python train.py --train_examples=101725 --horizontal_flip=false --norm="groupnorm" --upsampling="nearest_conv" --lr=0.016 --ema_decay=0.99 --warmup_steps=1120
Rows from block 4, named by matrix and row number. Each number is 128 + 24 x the weight over its row's rms, rounded and kept within 0 to 255. All counts start at 0. Numbers have three digits each. After the name is the row's rms in percent of the matrix's.
# conv: 3x3 conv (model.mid.0.conv.weight, 192x192x3x3, standardized in use), inputs 168-181, a 3x3 kernel for each
conv.9 092:118133088162145153162098120163142132116103090120103108175144169169128159140127166091150153109118136086140149144158158174137120161122076121099060133111083108131064139121166106112156122131112119118119108099082119112110124208145103105146139080110128137094110122099082155093178132095154117149127135153137144134062090123110114133184164183149163117172125092144115135134140108142136081
conv.10 100:117124119139128115132112106098138111124135087135147089096147108141133155134168120166127118118132127154159148150135138129166128156172107097122166133095165113085162148148088118144139130127106110120129153105127084090106170115119097109149117126163126136149130112114133096133131098113123120109124099113118140118128134158087115142159199120138153088132124107096133092126143108121137130
conv.11 098:162127130133093110108117131137145135125120122148111131140141099096118122111092162103127188165121163132150143106112159118141148130140133114106139065135125117136120141107103098130112086073129117111129102116100116122109139130097118140128130084162103141105130137140117148103156125106165123142119147189088097144095102153188140108183104163124170164141152104125084133112120146160136147
conv.12 103:135128133101130155174120126126148140100135124102136085188130127104085128112124132130108106154171164133123127147159149124098122142135144160144140167148122133070136093101138121103078127096097125105093098120119141110109138084143130106121121088140154146151177098164110120126115101062113160155097155144157173194140145130141103092146157140094115154107105139134153112114125067100091074
conv.13 103:121125127157145116131135104164106144109143121149125117116135127159114092079126110136117149132107079119108102131144089121147099112143125118120095129142152143164167135106128054111121128095112143183132117111149109094122111143114153138101118126109119105154146111107165151108152126114147159160093109135136108120055111120153148118140122112155098123136157102114135156114150119173150134
conv.14 099:085127120101135128142111145160124133108147129114137165124130126101141101108147166132137146106158140138124117135105099097090138131128127102130109125139150125149117162113108125115131149142118138122090130092140103148132069146132089136135122126128142133139152124149139138114157123129126119157153131134126141133078128111113149136177088137131104152150139130102088141140115129117146161
conv.15 097:122092126139123188149165162142164134128126087156162102150100147115149150122134119129140120159141108099118086106138117100133148121114136151161138160130130130097110128117142120122135129133114164130117139155106128125125125140117178120140131120121133113129124135085148120068129135128169138153185148131139115109138101109127135108099159124123160139147120138135148129118144103091127131
conv.16 100:141099117137091113163077153114113128138086143165128137147136144111125131094122143132098124138165110089152082115115116103141103139119081158162150126129145138143158109093149092156089131157131096128061114153078106116107151122162148113149138120164111139110150124094084129104132112129157104161152149180144142146150147115169142133114122085140126092104119061105144139089123097123116147
conv.17 099:141122118103113099138142142132163131144119119125176144122152136103134107184146094126181125108142150096197169133102130094112127119102144120153142176136155157134117093120133100105127087116148088103159106133104135138123152141088144154104119079149110116108114106115152137135144110135133137111119125139111147154135167104167123116189113107100143189123124146115134159201125099100102154
conv.18 101:121116095152111103132116121183128100116102103135145126126174149122116115117149128138131129129096115116099133142112159073119150143096160136141146114149143114130103122120126188159119128138118127116117101132140122157136177098153158097087133128107180121130092116158144161187141096122143120119144153174157136138164086093143159129147136125144174143182155123101129144123125116123095081
conv.19 098:128136098118142128120102144141119108126161125126131161147105156132103129109119153153136130122108135136093098150127115118113093113140115098148145080125145101149146092102164070085130111140119114168089086156150106129162094129139063107138118129112153120103107162133138071121109112141120116100135059101122138086125142121110119140087157118141190106115131093118123124109132105083148132
conv.20 099:139143161134146110120098123138122063118117134148146144119120110181141090102137158107122109095142108112106171092175148123139100089141155109110128173121162146157134146145103117158113126147152146153136157102109116146156144140080164103145113123135134134151137116107088109113129109179179151179164092146099140115124157129190116149117148154107156104118163106169153129163113134116121148
conv.21 101:112119186124125150076126112093134125116133163120130159148116064096111099120131155106107125102139109104176106150131142071144148132094143142154155138110162158134131109122065137126135125107147098116145127151139123114149132133144140123079134122107159147151125121126140126104091136122139125140105086123125144116121114107158147148164070158141138088142147060105149138130117138155132130
conv.22 098:110124152139160115141103114157163155109135113131133149137126178102154123115149110175134158155146157092139103116150109124138102187127133148114145151114110131114128135121092114151100088151154139118084161112146168113121113090162109137122165168105131142132093121133107151120126117108096144096132155134149160144178101169159125126143165128167125154167094156161119110144096124220138124
conv.23 100:165137133119125160119128115134128123140135116131118105100109103099116116098107218148131116126124128123126093109141103162137119130157156159137123154140128168140096098106129126116129119149150138144115150136163093140056155128098132163101122132098193151122096114140133110150110105122095116133108131125172154098141120113133149112124167164110128141178103032115134154139155123137106083
conv.24 099:078096134111137134130128118109108118151118110123123091114122113138131162122120149113123168161127156118124082100156124124152116149119154128147195125115127144130133126100130164189147129097128102104146076114126120087116112126138149155156157113130125140123069141121155107076095107111109134144109154110105123107149184120097181153100115119098117128150116098127134144146091126061128129
conv.25 103:141123113110165115102092118143099082124165147097090148122118156156116084117131111135143123136138135161120122144111122122126141125092155121125103112151167106147101158149111101125118132084124132166170126082099139124118124149090120137132116079113143130138158125110140119166101098134167147141129137111177127110117166136166082128101124120125148091133097124125126169120135124123133158
conv.26 095:131149082133113129124105080059108115115140151140114133155160156110158148120113099136122113107112143101169143113103147135175112144160152131148176152135121092113122119170148134139175143073102099140161118146126139092122160084148138150160156121095132123147103175114125105104122125110164088119130142140124126121149140162119147130125172138110159156119119174126117124134118125110097102
conv.27 103:201160134123114127166139118175155138121160149129122119116096121085107129127129165092127105119096118121167178069156119123121117102086127127161171175133132152109151144156122133117139124104088154152113108085130131096093186174145145147122125152189147144130100119119128139152104091141131128125173162147117173135157089070122119159115126134129127104086122154115101121152127126109141151
conv.28 102:139107118109134140114114091091113168119112149133093123104133105158117134115137161119136116135104096156139114135110180139130119127112117119101160122123080143133138107088100089161147083128115149128141128168119116154139108057120164144141130119120125118107134138123133129117105156144124113128135204147111116129140101120143124073109136130125096111114160133125091105160124124112100101
conv.29 090:119152118132114114122124142119148155153098117130158158131127080122127171187152117096120136158120125125166111114118135092035059130136128146170161084138117122139156157176139119138161079083116142134115104092072123128132102114102156127149133144146138155134063064078141092118124145148168200179107096114147174114129121144119114143129155136109109110115106099104114141097052114126155141
conv.30 100:080157128104137131130116096124124161133135105124163142136120090109124140100144095124146112077145122136136162085134107100106130162116132137112130125122141128152120139073140136123088154144092106111169113121153114090153065133138109102094200144146131107117135126136111097111166109121141121100095136139115123127101147099120142140128114092123106129136136090152157150097177115158161109
conv.31 102:129089095148121141121136103124125119181141100147100125099111109132089098124068100158151139160095123099116129153145128117158122112137110161159187137117147102136150084131179162133133139112089147117114114119091131095152117118143114150163131130097148175128115143129093111115129116144118143162167116095142128140106163182161150136125092129157109114113114125118088161105146118175157120
conv.55 101:107146134082100126098112152182152151138145155130114145149133104151142114141112103109112177132147134105140164148110129144108173171117090136162157140099128142094157153153156107160159117147136125158120109070093129145131134107114117132155118122150097108115138120085108169139118165121125164141091112133139191142132126150141175178161158187145079108092102136137098141108141152197119119
conv.56 101:183096116151136158116119151131178137123114116139120137143134148093112104102079070124151116123128120160120110158141156121110151155108161108124147109094139147132131132131104133146128132141145096134129089141115106131135138104107162124175148143140137124116097152136085128150140113153105118148124147128138129140102119123128132109125162099116106109103061183128142121131116131157134151
conv.57 101:152126140116121145147134148168116124157117150146128129099087072114119098100101106092113158081122144098131170163111096171098143169114111098131143124145132098133126106109127103130146108089137126144153111124134135134115144144123103127162123141146086138105118145112084133128081118103098136111083131060095170142099152157074086128178103129161137112179119117152127147160115132164109121
conv.58 096:128123136153148139145103149129084148139122081126124116135089114145139140114156112111132105101121166149144126132080139126098141101131152172133148091146106135145113141153135173152065082136179095149131117148156108128137124143122153137116133100108101129160128119153130109123156144130131139146182117160143122117154144143111133165082050148117094126110170103149144123118113161140097134
conv.59 097:111162121095125152133143154111147120110120144090116120087136122110122094114111149105124154119128109130157151101110112135096148102138173179138143133108143191103126118147150137127126075135138089123098081143144140117106153152119152140120126123124118114136071128140116161115090127128114180165083130117080107118034109140056174173096130164161115114107134091140107124125119100129132119
conv.60 098:139121109129144136136117070102151144163126124126166110124138112090123121122110180091130137105127158140131153133133091170130128143126089146120139166136100183133175093143116124134123111139087110143160126137135116120060123104083094162089143156143114109142156171118164147128134101122121151150110126096139141140103162123093140149155131082114141086112151179119123117164121164098095106
conv.61 102:123131110135105110137140120176114126120128126122133123126142103148174108114159149166143128159160129155147100123150144124089108092091152161156098112096131111126187122084149121146143116149141115121099115101137112134131154147091148108120139191090156146138154143146128115118154128136156182126118156147161103151146105097109148159122126108109109092146139112119172122118122112138174152
conv.62 097:090107133135147148162156143106115099116159120171137177142134112116109106148137118103126106155146128122133105141128131157120107158096135143124111154128175116130163121112110085115107131119145118116129143118097143117155156130138090118136116135115111100174104115123152147120091130110058106122142135109110154146138124109110138128095100137146073108143137101136142098137149097158119115
conv.63 103:147156116151134139108152135149119127062123101147144126132130145203161171097128090114142132147202155097141104136161139154114120138127124144126103123121111142140162156150173123145118142099105142162121111050109136128155121158121200191139122133105153172140134103101115151108135170114134116130126129117158133152124121092157176181121066112100116092125114086143116151127097117136121130
conv.170 106:166130126180094116128058064129149142130112078098091103139113138140133117095085138155128148136169141141162133129125163139123088096132122093144137147131099163132165098113101106104172098129134133120112123091134141077106132140123157152062161147138142120140189106103120150133121134138158134144137188189111123143098103104104110120133148117129111084147111141127140135127126127137146113
conv.171 102:130143113148120122119164119099115129126132139102142128138138123146157123158152102136127127158109089089130163134130126151154094140102102147136148145121125146133137135117120115124098105130084115114113133176132134138104135133151125116116102088113147140119165160099097130106120125106099094109126156169101135136158130083122128139105141137148104124134111133118122146137132175138152150
conv.172 094:157140121109146180102130127084070103158137119128136156142143151184118113127156127141166153112110148128106132099103111134137099150155125125111135125141135098151147136134137170140145115104102104092085194157158156150124143170185081125054068117135124117102120159155151139145134131171140099133127130147112094094162177130099147150087120144140158135147131120131132124148141114158184162
conv.173 103:098137102112100141109123133094121137125142119167127116098099106143108153143104142113169122115118113120132120156152140095171115164156125090110104121099117149110189134082100105114116094114163145113118143150097108182164131143143118142101102073039135143111157112084159126149126120144148138153111123103122154113099095103106121102145102116117090141089111121115159154143140141183141144
conv.174 096:116135117106154096107073110177125136126102153123145120111120098190103138140129126149144108114131164123152110111146121119147120152134126150100152120119162112187116131057107122152113156125071131133138159157104138116139117167118136120096127156142130126105117163161179113091115133156123085135149104134130098089090131092144084104114106100111094088111143105171121083143162086122154142
conv.175 100:107139123115150118178163158114145159121118110165130137092147150118123188120102113100120118118098092135151131102138115088107115182133102141116140109151101125124159130123146147169127073143097170140115108132178166147158098118125105122052112159150143131136121114093134181112177139156112113101105156201125143132127146139130142093145131110107092093140126089137129141134160171136156134
conv.176 105:204108130170127132111161162164164120127118104101119137148138138131128140094082131106108117095097107104168085152125113175102148088173157116134117122122133092136115128130182137120137144123093124140149129136151166135132089114130114126144132097133142138128128122153165165158116156165144149107112086063147140137109146109084159097121159124163084120094134144095126107114130124121128151
conv.177 090:120142130136135132115175111145144133095109137141103124125159122130197172135131169140126170095091107137135137147138132160110162121107101123116111132126162088068111114127120142152139120123153132139131197193172138136146148138144057071102088131137156135171201129158120148145120130121101140141109109130124111114144128158122097103130159138150115135132139122097122138127171160136153130
conv.178 104:134096173112130110153104099121111128107104140113122124150099148115124081156113100112132145185130168107147146130122138134107080177128130172115131132131196109151139102115115117125116132115110098140133129128096158108134148136134132143116155146110105168123145130150169157136126147126146148138155099134175123125141161122121120156088142082080094111136132113187113099128125107096120150
conv.179 102:098115144126135111137111129121116131072112111078155145126118127105088106106093100120120148153090091167130118144168119129095129128134163101169140114130143121164184106124150115131130146132106090097109124094155153121124121155130156094133124102173097119123139150139097096165085034092100123120112124101139180145139141132190149139100101101111120110172091146163127143117172143151137114
conv.180 097:131134152112164132163154125155144137143109087139119087098146181105124165143091128124196171097141126135084140131128156155133115163170084180072193115035188103097183101142120123150088138114103098186135096133112131160145129135140128121174173109127115165119111143139116147128097163117117136097116084104131125158121137140103123101123155097126135090075151110116148136147119116127157117
conv.181 102:130174085153158109139103140119118105128135127134128096132128117125128109143141116111123114148110102126116115116131112145099132147113132114123162134166112161156029137124103087114142113103151106139079075104111110107170133133153134160118156136132136175112121108085147120107137148107139139123127131127114155134133134100170148141104135052154110085121107123111152137103107159110154154
conv.182 106:148116095148123135093132087143136141088152083114110158159125155112116082136129102194130155134156125086145135139133118137149096152150131143113096108118116139128118137131146081151105065143131134142120105122157090120105167120098165134135168147166154120146202120140109119134119096105096101135091093141116122162136142156125117097132127162144119125083093162132152154116128089115106117
conv.183 104:127136120147121093130106125141143113129124102149128147120149120140122162139108120112126132142142129095148106144132118111149105164152108150137099071123129147136149142092100176113079098094127132134134083131157113090137152136104151103069117120102127117078144097141133125103159147133100129143153148139133132102100170117110140131158140105133149128146103083138148120102108112139107121
conv.184 102:180138104182112084123096107176134121127139094142157072122130160107136131143123132123150087118159097072147112102122105122116126093115164169130110139119088113118081147125079119136075109169107104141175127108176155113152104114091131108110172132092105137100113128140121112135155123157136108136153108125122158103154141094144119101121132148109115153161128129105128116139172136123194114
conv.185 099:176111132107125135112165119140129163127129139141145172121151190162116165164159165112124160168106156119149157122123105132138131087124161152114144146133141108092102134121128142131154150137149107104101110121108141118092144150135141129107094143157103125096106112125135116146148130165093131129121122169113143113083145115152153101121105131108150059115111080123098164134135145102134142
conv.186 101:101105105131167140153145115133141127129127109161124115129137127139101138125131105113102129145136064153116090150136112157126152124132135130137126111131117130120157101126083152102067142096105135108143129085137102113119108102117107134141104160155134132135137122078135060102131097137119133107139142115134102112137131120157127085118112148097086098105104131140093106142121091163148105
conv.187 108:129162154162124143127146143122113134130129100121110130130139146122128131151154103133101137129105148133141120122134146161120127151118154092097131123160114132116154101112138116146116133122102195098129115103110136101120117140139142152106123164139123131143110137117144127108129188153100143138136112117097085106164134111102092135129109124160107142104146137143115099124112126141154125
conv.188 101:139113108152134142120132139128135133127124146115128139158119155192135159166134147110141099152096127176102139116144131130115084132138101138137138101149109115161137153118127143127135089163112171111155152096135133092173101124138095135089131131092097140117098117112093138117108139086118116157128116120120123108152157132145098137168132156127087168150100174105127137146106102148115155